config = dict(
    encoder_arch='mobilenet_v1',
    translate=0.06,
    encoder_norm='batchnorm',
    decoder_norm='batchnorm',
    decoder_channel_attention='se',
    decoder_widths=[48, 48, 96, 192],
    decoder_blocks_per_level=3,
    decoder_block='plain',
    decoder_attention=True,
    nesterov=True,
    adamw_lr_other_params=0.0022,
    grad_clip=5.0,
    decay_fraction=0.3,
    adamw_weight_decay_other_params=0.05,
)
Rows from block 5 of the decoder of a small segmentation model, named by matrix and row number. Each number is 200 + 20 x the weight over its row's rms, rounded and kept within 0 to 999. All counts start at 0.
Before each channel's rows are labels from the 100 images, of 14976, where the channel reaches its highest value: "top examples" is what is common among them; "lies over" is the class under the peak. Only what is clearly more common there than usual is listed. The data: single toy objects rendered from many sides on busy backdrops.
# conv: 3x3 conv (decoder.decb.0.2.conv.weight, 96x96x3x3, each kernel summed), inputs 0-95

top examples: from above; bottle; boat
lies over: part in the main colour; white part
conv.63,207,198,216,185,210,197,192,177,151,207,237,197,201,199,168,213,206,210,206,227,174,205,199,226,198,205,167,183,205,170,196,183,198,219,227,179,208,174,208,215,184,223,170,192,228,198,225,199,191,210,205,205,217,204,213,176,161,169,184,234,176,201,211,192,211,168,184,181,235,224,141,152,217,197,173,195,210,208,211,193,211,199,221,190,221,214,176,237,206,179,208,203,185,218,217,217

top examples: robot
lies over: part in the second colour
conv.67,243,233,203,186,187,187,185,198,203,213,190,178,217,166,165,188,221,196,155,201,192,172,204,205,213,178,180,201,187,211,206,172,180,244,160,202,185,212,200,205,180,191,214,162,204,181,185,180,205,206,189,180,189,225,217,204,233,216,183,237,199,165,188,185,185,226,192,210,178,173,212,189,205,184,216,181,209,170,153,205,199,181,220,177,168,197,218,187,182,190,211,164,181,190,212,209

top examples: pine
lies over: part in the main colour; dark part
conv.70,185,189,206,214,204,221,153,200,213,222,185,202,178,184,195,153,182,186,202,225,224,203,187,169,170,214,201,171,208,251,187,204,228,189,202,164,171,185,187,179,192,161,211,190,228,177,185,193,216,198,175,228,169,193,214,174,213,173,222,204,180,201,229,210,207,232,215,189,220,197,183,189,176,217,192,213,207,191,176,177,227,164,216,204,202,198,208,196,221,158,195,214,224,199,210,203

top examples: pine
lies over: part in the main colour
conv.20,217,186,178,212,212,184,199,208,254,208,174,168,192,211,193,193,210,195,164,164,222,171,190,203,196,202,171,208,214,198,217,228,191,199,181,240,197,229,197,212,175,204,214,155,226,178,178,167,205,165,189,193,205,206,171,230,255,229,216,218,186,178,206,196,205,194,199,195,198,202,217,175,210,228,172,186,207,209,199,199,194,210,190,190,196,199,194,153,230,187,228,215,217,221,200,195

top examples: mushroom
lies over: part in the main colour
conv.32,192,188,183,186,191,216,171,180,220,185,191,184,203,204,192,205,187,230,179,177,175,184,223,200,206,160,198,197,223,186,197,235,241,202,181,163,204,222,211,204,194,168,221,206,184,212,197,198,203,188,226,193,206,178,191,224,174,175,216,160,179,207,216,275,206,198,189,191,199,222,184,183,201,239,218,183,171,201,229,175,220,174,215,200,210,187,167,222,217,190,209,213,184,209,189,182

top examples: mushroom; from below
lies over: white part
conv.1,190,206,210,198,192,200,207,192,197,200,173,183,203,189,196,189,183,175,214,242,233,197,180,145,200,190,212,171,201,194,208,189,169,204,196,179,238,199,247,201,196,221,203,198,224,210,209,194,216,197,194,173,212,225,193,154,200,181,198,216,171,209,185,186,204,187,203,214,221,211,202,202,233,185,218,175,198,189,217,194,205,169,178,174,195,187,245,175,191,162,220,230,201,188,239,249

top examples: snowman
lies over: part in the main colour
conv.31,214,185,184,216,200,156,232,197,233,215,218,162,245,215,234,186,206,197,209,209,181,169,213,188,182,213,188,218,208,226,194,223,157,191,188,194,178,203,220,210,203,165,230,206,214,167,201,184,195,197,204,195,217,221,218,175,167,158,222,191,201,182,179,179,223,198,192,212,180,194,206,228,180,154,172,246,197,189,199,184,214,210,201,210,198,190,213,204,210,177,212,187,231,198,215,206

top examples: robot
lies over: part in the second colour
conv.43,234,190,200,226,186,238,181,212,198,192,202,174,176,161,190,201,174,184,160,200,202,209,175,209,201,225,202,189,192,223,226,183,195,192,218,153,236,164,197,184,183,168,232,198,205,205,182,204,215,217,175,178,208,193,235,172,177,178,206,188,194,225,207,218,172,218,204,221,204,201,193,189,218,210,203,226,151,204,169,176,217,189,203,179,173,170,206,178,213,197,197,205,181,200,186,230

top examples: arch
lies over: part in the main colour
conv.6,184,178,212,208,191,184,190,191,163,172,182,214,190,190,206,197,178,198,199,240,213,213,221,189,165,190,197,215,149,195,212,177,192,208,223,167,210,208,196,209,239,202,199,195,204,184,206,195,182,197,202,190,227,220,232,244,197,182,193,225,226,196,183,192,171,245,230,205,222,226,167,210,241,215,174,141,206,206,171,206,184,197,213,196,188,217,220,192,192,203,219,218,193,185,193,184

top examples: snowman; robot
lies over: part in the main colour; part in the second colour
conv.47,213,196,191,227,210,193,237,205,191,186,227,183,218,210,218,194,216,181,226,201,175,194,207,192,169,206,215,165,187,168,211,214,184,182,210,208,216,189,188,194,219,198,231,191,232,194,192,200,171,198,212,208,210,202,210,212,153,232,223,218,180,181,183,210,209,167,187,187,203,222,198,242,213,205,164,219,231,198,173,211,230,200,182,187,173,180,201,161,176,187,192,183,252,202,156,215

top examples: from below; snowman
lies over: part in the main colour
conv.2,186,202,183,211,208,153,230,236,210,179,227,191,171,228,179,166,222,216,195,193,200,201,164,180,212,216,192,192,213,189,201,192,210,213,167,183,205,214,202,181,200,207,205,228,206,154,205,167,214,232,220,230,179,152,208,192,200,202,182,219,202,205,230,237,231,216,188,194,213,189,196,173,199,219,199,211,152,205,207,180,187,209,215,168,204,221,205,247,205,199,214,210,205,215,193,194

top examples: from below; ice cream
lies over: part in the main colour; brown part
conv.45,227,176,201,219,180,200,219,218,153,205,192,201,191,173,230,206,155,196,198,249,217,196,220,198,177,195,213,206,240,198,203,189,190,225,173,206,183,226,168,183,216,176,211,176,189,188,208,164,204,200,205,211,165,152,201,192,212,182,184,200,187,193,200,175,198,209,174,196,218,194,168,204,140,189,224,200,221,186,234,187,195,188,206,180,202,221,217,209,185,213,190,173,203,196,218,185

top examples: truck
lies over: part in the second colour; white part
conv.46,184,210,216,204,186,186,194,164,191,184,258,196,218,197,222,190,198,188,218,192,209,203,224,197,207,223,207,199,215,209,182,225,204,181,212,194,184,206,207,186,193,175,205,205,178,190,206,205,219,172,161,175,218,213,200,194,214,192,199,204,201,203,194,217,226,240,140,166,160,208,208,214,191,181,200,199,218,245,175,196,204,205,207,187,208,230,223,200,133,213,205,237,190,173,184,212

top examples: from below; bottle
lies over: white part
conv.52,233,179,205,196,155,192,222,167,183,226,209,178,217,189,186,185,167,212,180,195,212,196,194,217,211,214,183,230,225,194,204,175,228,239,212,190,167,203,202,200,165,185,192,207,205,168,190,195,189,206,209,216,168,207,182,173,199,225,224,215,229,216,195,186,238,173,188,211,201,162,208,194,174,183,215,191,189,237,190,187,192,203,202,192,212,216,167,203,210,227,194,158,212,171,193,157

top examples: bottle
lies over: part in the main colour
conv.30,156,207,163,198,182,187,225,189,220,195,214,212,208,194,154,183,173,179,203,206,237,196,202,201,193,192,219,223,212,192,174,175,223,186,169,244,223,211,216,202,174,191,134,172,201,195,195,187,166,211,207,216,208,187,202,192,227,186,190,182,211,202,211,196,206,178,221,186,203,195,169,189,189,197,184,189,227,178,211,178,186,159,185,206,204,177,213,192,159,221,230,204,180,208,181,192

top examples: bottle
lies over: part in the main colour; white part
conv.3,223,182,198,211,163,205,171,174,195,199,202,202,192,178,204,155,202,211,193,188,226,199,194,216,205,176,184,196,150,199,210,213,200,188,179,184,208,162,175,170,195,203,166,204,184,201,225,189,192,188,141,211,221,181,171,188,219,175,209,197,203,206,165,218,230,195,213,209,204,203,201,185,184,221,227,234,227,216,178,210,202,224,206,177,222,182,176,155,174,184,193,217,184,188,172,187

top examples: tree
lies over: brown part
conv.35,211,215,198,232,167,235,205,205,196,200,214,217,232,212,222,212,177,224,196,194,218,212,170,192,225,227,203,177,187,193,188,191,156,182,177,189,190,177,184,207,190,183,203,183,175,202,180,216,225,219,195,197,171,233,217,188,170,158,229,177,173,164,192,214,196,203,198,203,203,207,225,214,190,190,214,208,203,233,197,185,195,139,176,205,171,184,235,198,206,177,172,222,222,200,207,189

top examples: from below; ice cream; flower
lies over: brown part
conv.57,203,208,183,193,210,203,215,202,230,212,157,202,210,167,195,229,228,206,174,210,212,188,195,226,177,225,173,229,212,198,213,205,189,209,193,178,193,180,142,234,180,239,180,203,179,189,164,177,215,173,210,222,176,186,162,180,196,184,213,207,194,207,198,173,192,177,222,243,190,170,204,227,185,184,172,197,207,206,208,200,208,207,198,207,205,189,221,227,204,178,158,199,197,179,175,209

top examples: lamp; from above
lies over: part in the second colour
conv.62,166,219,198,177,209,157,196,207,163,230,194,230,184,237,212,200,195,189,191,198,222,200,165,228,168,181,225,208,189,206,186,183,215,192,208,226,249,200,177,175,196,205,181,180,173,166,205,186,224,202,214,172,180,179,177,233,192,234,199,218,207,225,196,243,190,213,214,170,180,217,190,193,212,186,183,196,220,197,178,192,208,161,215,196,220,201,187,205,185,211,234,187,193,188,178,201

top examples: bottle; level
lies over: white part
conv.79,172,162,195,214,209,187,219,173,203,209,212,186,174,197,197,189,214,183,195,199,172,179,182,191,224,211,204,189,211,213,227,166,229,172,169,194,189,178,182,215,182,160,214,223,217,186,224,191,210,210,207,203,189,202,185,168,221,193,229,219,188,195,203,159,195,206,177,261,200,215,220,219,188,194,218,189,211,178,208,185,205,177,192,204,199,191,222,197,227,218,188,174,207,207,126,196

top examples: candle
lies over: part in the second colour; part in the main colour
conv.78,218,215,204,215,194,192,203,194,181,195,184,176,229,224,173,190,180,185,160,207,176,203,179,190,232,171,235,224,197,178,223,201,152,178,189,207,201,198,177,175,211,163,202,201,177,167,225,183,190,196,201,203,200,187,191,183,172,188,195,187,212,237,171,237,206,175,191,213,233,169,204,206,219,229,163,178,228,183,179,181,198,200,188,172,219,221,184,199,201,179,180,224,185,179,183,204

top examples: from below; pine
lies over: brown part
conv.25,189,207,192,212,228,207,226,188,206,178,173,164,187,207,178,205,222,203,223,201,190,187,175,219,187,187,199,196,192,192,181,193,221,212,206,248,199,194,149,197,225,184,159,198,187,183,225,183,235,226,157,204,210,195,213,199,218,186,185,171,205,200,205,171,186,199,166,175,159,201,231,210,189,184,204,229,184,202,230,181,216,181,178,177,179,169,200,181,207,216,211,193,238,218,226,205

top examples: teapot; from above
lies over: part in the second colour; part in the main colour
conv.91,183,192,176,214,210,191,189,176,208,195,192,239,209,216,206,222,196,186,223,229,194,212,160,207,200,223,223,195,195,206,195,232,227,177,184,207,188,214,201,227,206,212,203,193,147,204,213,205,205,198,225,230,192,231,157,194,180,178,217,200,185,184,227,202,228,225,202,206,202,214,205,189,212,212,173,236,221,189,147,211,233,173,184,209,183,180,166,218,176,168,202,229,223,195,193,178

top examples: dumbbell
lies over: dark part
conv.21,207,171,219,220,185,162,220,140,201,195,198,179,210,223,177,189,219,163,171,207,211,217,201,161,202,212,187,201,189,215,173,182,215,219,186,238,201,209,195,190,175,198,193,184,210,174,235,185,182,159,199,201,203,212,184,181,204,188,215,179,198,200,148,215,213,195,205,193,185,210,201,202,201,180,212,239,173,159,196,200,196,226,207,203,178,176,191,156,191,197,225,179,219,179,204,197

top examples: trophy
lies over: part in the main colour
conv.48,173,190,172,227,186,205,232,176,195,206,186,224,184,205,195,220,166,219,219,169,179,206,206,215,162,197,200,197,190,178,183,204,183,174,201,194,171,210,227,191,212,220,183,204,201,187,188,200,222,229,230,196,206,217,168,229,212,190,162,192,189,168,171,184,227,158,201,171,188,198,209,224,197,176,181,168,194,219,186,225,219,178,205,161,233,201,219,204,226,202,206,189,247,199,184,190

top examples: lamp; umbrella
lies over: part in the main colour
conv.40,183,181,242,202,179,230,210,239,172,199,180,186,211,207,208,199,218,218,185,200,210,198,185,206,196,193,217,182,226,208,206,171,196,194,235,172,181,190,218,222,203,231,214,210,178,168,217,173,236,207,198,198,264,197,228,209,189,219,207,242,218,174,202,218,164,187,187,215,198,212,219,189,198,186,189,231,178,230,186,201,193,260,192,196,200,214,189,210,206,202,204,195,187,180,196,179

top examples: bottle
lies over: white part; part in the main colour
conv.19,192,259,217,200,186,158,161,193,228,204,239,203,210,202,243,207,203,189,204,188,185,174,213,181,221,186,178,200,200,205,214,203,196,178,194,197,185,191,223,188,173,181,177,208,175,194,205,172,176,200,182,216,199,231,229,208,185,193,194,213,203,200,202,200,212,201,185,202,161,224,207,218,227,202,165,182,221,193,202,163,215,173,205,168,193,177,180,182,155,226,180,222,193,185,179,171

top examples: truck; dumbbell
lies over: dark part
conv.22,193,190,218,174,199,202,150,194,230,214,185,186,209,189,207,199,179,186,185,216,231,209,147,220,184,209,208,249,191,202,234,229,231,230,179,217,197,235,178,222,180,185,196,201,173,200,180,191,206,139,196,203,192,184,208,187,205,221,205,202,217,197,196,211,218,189,200,178,180,175,194,185,193,202,201,210,235,204,190,173,204,181,170,240,194,196,225,179,181,216,173,183,178,197,205,186

top examples: dumbbell
lies over: part in the main colour
conv.17,203,175,226,193,177,199,205,170,212,200,238,221,197,196,218,177,191,214,186,206,220,206,196,192,214,201,184,161,196,178,185,202,160,200,218,191,214,220,166,209,200,214,179,195,210,187,229,202,203,177,182,209,197,193,209,201,187,175,186,203,190,191,148,216,188,227,229,187,193,211,157,217,203,216,188,180,185,171,211,199,246,192,234,217,216,233,215,187,232,174,233,168,248,181,185,200

top examples: mushroom
lies over: white part
conv.9,178,204,224,188,196,181,183,203,182,210,210,202,211,208,186,156,150,234,205,201,164,172,203,212,193,184,211,201,212,191,212,176,152,233,180,205,203,212,195,178,166,202,219,169,227,213,172,170,196,189,191,197,195,194,186,182,184,192,192,198,185,215,206,201,163,202,185,194,216,188,170,186,193,153,154,201,188,196,178,185,185,189,190,169,223,213,229,225,234,192,225,194,187,183,207,228

top examples: pine
lies over: part in the main colour
conv.28,203,226,190,233,202,184,209,225,223,190,190,171,219,221,233,158,189,185,218,230,222,197,171,191,197,199,203,210,225,205,188,230,223,183,188,163,212,221,201,163,188,179,180,182,230,185,189,183,197,223,199,209,189,204,158,204,203,228,175,153,193,196,215,204,190,212,176,206,225,186,180,196,201,238,200,212,207,190,202,192,210,223,200,188,215,184,217,175,252,207,184,228,222,168,222,198

top examples: robot; car
lies over: part in the main colour; part in the second colour
conv.29,214,206,198,193,198,209,173,196,183,220,180,204,167,194,202,208,167,190,189,196,191,211,216,186,222,200,192,214,180,187,198,160,237,213,189,186,205,152,210,199,171,152,198,203,183,179,202,171,175,182,185,221,182,188,221,161,194,197,189,205,202,236,178,202,196,191,203,197,193,203,216,172,179,196,238,210,218,188,203,210,220,191,170,192,213,231,197,242,204,173,173,188,176,183,140,229

top examples: house; rocket
lies over: part in the main colour
conv.82,222,185,192,219,230,203,203,189,200,171,235,201,193,200,206,194,172,203,211,197,197,176,193,181,198,191,220,197,189,205,260,209,162,194,167,186,157,200,202,196,190,231,220,209,217,225,191,204,212,258,184,200,211,167,194,227,228,203,186,205,183,177,197,219,199,216,203,190,199,227,239,208,222,207,193,173,191,227,189,215,214,192,211,213,200,176,179,177,214,194,190,235,204,260,183,194

top examples: trophy; mug
lies over: part in the main colour
conv.36,213,185,166,201,225,215,205,193,229,221,185,175,201,179,196,176,207,217,199,201,195,207,195,187,187,198,221,212,189,196,183,211,205,181,187,169,204,206,163,216,209,191,195,196,232,190,159,189,178,181,176,238,169,191,174,211,216,198,181,224,191,184,208,159,190,226,207,208,237,201,197,228,190,239,234,198,190,204,219,198,224,200,207,175,158,187,227,206,268,189,175,191,178,197,182,199

top examples: bottle; from below
lies over: part in the main colour
conv.86,208,207,199,225,163,230,218,201,167,235,233,171,212,178,197,173,239,179,178,190,202,214,211,183,212,182,225,224,195,209,209,216,179,208,209,179,207,237,214,187,186,204,174,204,193,196,190,186,219,199,233,180,194,200,193,220,166,209,202,183,188,220,216,218,182,209,213,157,211,208,181,208,244,223,189,195,189,159,166,205,187,166,210,172,232,208,205,183,170,213,209,188,215,233,184,213

top examples: ice cream; from below
lies over: part in the main colour
conv.33,223,202,222,221,215,209,201,190,209,205,185,198,201,225,177,162,204,211,217,187,227,218,193,206,221,182,186,191,175,187,220,222,209,200,193,198,200,180,143,168,180,201,185,195,168,186,205,194,210,202,169,225,186,199,196,231,232,180,180,200,196,190,179,193,193,180,197,189,205,218,193,235,202,196,231,198,175,214,160,164,186,220,197,215,186,204,195,211,211,167,151,257,195,169,225,224

top examples: from below; lamp
lies over: part in the second colour; part in the main colour
conv.14,206,196,195,241,167,186,210,217,216,185,180,206,174,192,220,199,213,175,191,207,202,226,202,183,184,201,216,187,201,213,221,248,185,173,188,217,214,209,179,200,206,168,164,177,174,189,192,173,210,205,229,197,181,145,174,192,222,175,198,199,210,222,198,180,194,226,183,176,187,187,206,177,144,212,212,192,233,191,203,204,190,205,186,189,201,209,198,206,261,222,215,197,184,166,196,188

top examples: candle
lies over: part in the main colour
conv.87,184,189,210,199,199,209,184,197,213,233,232,162,209,219,230,206,178,207,194,219,231,215,208,217,206,221,175,187,208,186,205,216,194,211,196,230,212,199,177,196,188,202,191,229,206,204,212,172,218,182,159,208,194,253,209,196,182,200,177,191,236,185,222,228,196,215,225,176,213,224,176,206,219,198,185,169,201,199,148,223,175,190,224,177,206,158,188,187,196,202,178,195,189,155,224,220

top examples: house; ice cream
lies over: brown part
conv.65,209,217,198,207,207,169,209,182,217,196,241,174,196,193,216,186,249,174,181,214,183,203,211,179,190,165,182,187,176,178,225,219,183,162,187,233,207,182,182,197,182,185,193,192,189,198,211,183,208,225,232,217,226,198,206,224,206,214,222,203,195,219,217,195,201,194,189,180,204,200,182,213,227,228,168,193,202,174,195,191,190,179,220,173,169,192,222,153,159,230,209,205,216,204,153,220

top examples: snowman; candle; rocket
lies over: part in the main colour
conv.73,188,182,206,167,217,193,192,205,186,219,180,203,193,191,206,163,201,191,193,173,202,227,221,204,157,207,234,190,206,182,182,176,186,208,181,174,160,191,201,213,174,193,188,196,239,180,206,198,179,194,176,176,192,197,194,221,187,203,194,219,206,185,193,176,184,210,151,194,201,182,231,210,210,162,223,213,231,182,165,212,192,144,190,203,170,194,222,203,188,173,219,154,188,198,214,217

top examples: ice cream; from above
lies over: part in the main colour
conv.10,209,199,192,157,217,193,183,160,231,211,143,195,185,200,224,207,181,175,200,197,229,190,179,227,170,195,194,176,196,186,195,219,189,225,175,194,200,154,186,205,171,203,161,210,214,193,231,161,206,207,160,173,201,214,194,188,208,230,204,180,185,239,185,237,207,192,188,234,191,195,183,186,197,197,233,194,200,198,181,212,207,207,210,169,209,185,213,213,221,185,220,187,194,203,210,219

top examples: flower
lies over: brown part
conv.68,177,203,187,177,205,171,165,211,190,193,210,230,240,197,248,178,168,204,221,221,209,186,231,203,167,188,172,172,171,192,198,211,181,191,182,188,218,192,202,179,169,187,176,176,176,227,198,192,240,223,176,195,199,204,227,203,169,202,207,192,214,201,214,175,223,210,222,200,193,200,186,212,166,157,171,186,191,195,190,178,187,166,199,165,209,222,176,219,184,200,215,195,206,197,188,219

top examples: level; ice cream; bottle
lies over: part in the main colour
conv.8,188,199,192,222,174,180,186,188,204,180,242,205,208,216,204,208,178,227,197,186,225,169,199,166,213,187,171,223,200,210,250,203,187,184,193,192,193,187,210,218,174,233,199,197,189,202,189,187,213,227,193,193,244,199,213,220,219,185,241,221,165,218,175,160,195,170,205,196,204,222,184,196,215,225,187,156,189,200,185,190,238,199,186,234,201,188,178,170,214,191,220,167,212,210,179,195

top examples: mushroom
lies over: part in the second colour; white part
conv.4,169,194,221,210,217,215,238,171,236,188,213,214,182,207,185,196,206,179,235,189,194,188,215,215,205,190,185,217,214,178,188,194,185,159,208,219,247,171,193,185,240,193,211,202,198,196,193,200,196,168,184,169,199,182,195,194,182,216,210,206,216,173,210,184,193,167,145,206,221,191,229,183,169,162,191,210,162,186,211,187,183,203,222,198,186,161,186,187,206,231,188,189,224,219,193,206

top examples: pine
lies over: part in the main colour
conv.76,187,194,191,228,184,184,231,198,233,164,206,202,190,208,195,178,202,209,210,174,198,198,194,181,173,176,204,219,195,180,190,207,175,198,186,188,222,208,202,208,177,201,180,188,207,185,235,205,234,207,169,199,196,185,182,246,204,204,165,196,177,172,201,203,175,218,136,237,188,199,161,184,217,181,169,221,162,228,215,190,184,186,175,201,185,163,177,193,190,206,213,213,206,180,182,183

top examples: airplane
lies over: part in the second colour
conv.38,214,158,201,172,194,240,185,207,202,179,175,190,184,216,202,211,214,164,191,198,190,159,193,189,197,196,208,199,218,210,201,168,190,180,190,202,192,180,207,160,192,176,177,179,188,174,221,182,183,200,200,221,203,154,202,198,226,201,205,195,224,204,206,197,206,180,189,159,198,170,215,183,179,194,199,196,202,188,157,208,227,160,178,162,169,175,209,185,154,211,175,224,181,198,177,195

top examples: from above; ice cream
lies over: part in the main colour
conv.27,155,165,178,164,178,198,222,177,216,179,243,215,178,180,180,198,203,203,187,182,159,171,215,191,235,235,182,223,211,214,232,216,178,180,213,172,170,180,196,204,198,231,178,172,174,199,198,193,212,206,184,150,218,176,213,209,200,172,189,202,182,227,180,186,170,181,204,238,193,209,213,188,205,183,173,204,181,197,204,194,194,213,185,190,221,188,206,188,187,188,214,181,202,194,193,200

top examples: chair; from above; table
lies over: part in the second colour
conv.84,187,157,203,209,197,177,187,194,192,203,194,185,183,206,218,211,194,198,197,179,172,188,200,211,210,184,168,203,210,178,203,214,197,190,177,208,184,180,201,194,195,198,153,177,183,190,213,194,177,148,195,182,233,218,196,224,187,184,182,212,234,217,196,240,214,211,234,225,209,193,149,174,206,196,203,187,167,210,193,208,232,167,217,203,218,199,198,203,187,151,162,200,154,219,187,209

top examples: ice cream
lies over: brown part
conv.85,176,209,191,234,219,183,191,195,199,189,170,200,191,192,243,208,223,215,203,193,192,191,200,233,163,204,185,210,203,214,204,154,208,223,187,192,208,176,165,183,181,152,187,183,181,168,204,145,175,164,229,228,201,191,198,200,171,222,223,193,206,225,201,198,201,211,171,221,195,191,221,193,197,201,190,220,206,181,181,226,196,195,218,202,214,214,204,170,196,205,225,193,215,205,143,189

top examples: robot
lies over: part in the main colour
conv.44,198,176,185,187,168,178,206,201,168,237,192,175,224,226,215,188,232,171,212,218,208,221,176,209,196,180,210,195,188,221,213,199,198,191,199,212,196,158,182,203,220,194,185,209,188,228,200,218,207,192,210,178,260,200,250,207,185,242,235,218,197,174,187,210,202,163,189,218,219,168,181,196,194,198,182,180,229,212,222,219,179,182,168,225,177,180,190,187,212,185,189,180,190,200,192,208

top examples: robot
lies over: part in the main colour
conv.74,178,175,190,210,189,194,216,233,234,205,174,177,193,212,198,195,211,166,218,195,186,177,187,194,158,213,206,203,177,216,228,228,162,207,186,196,191,197,200,188,189,176,202,174,196,198,207,182,214,208,213,169,188,199,199,194,186,202,215,200,201,206,191,159,169,218,189,196,204,192,145,184,149,188,216,211,167,223,207,167,210,233,211,177,200,254,202,201,219,199,219,178,189,215,231,225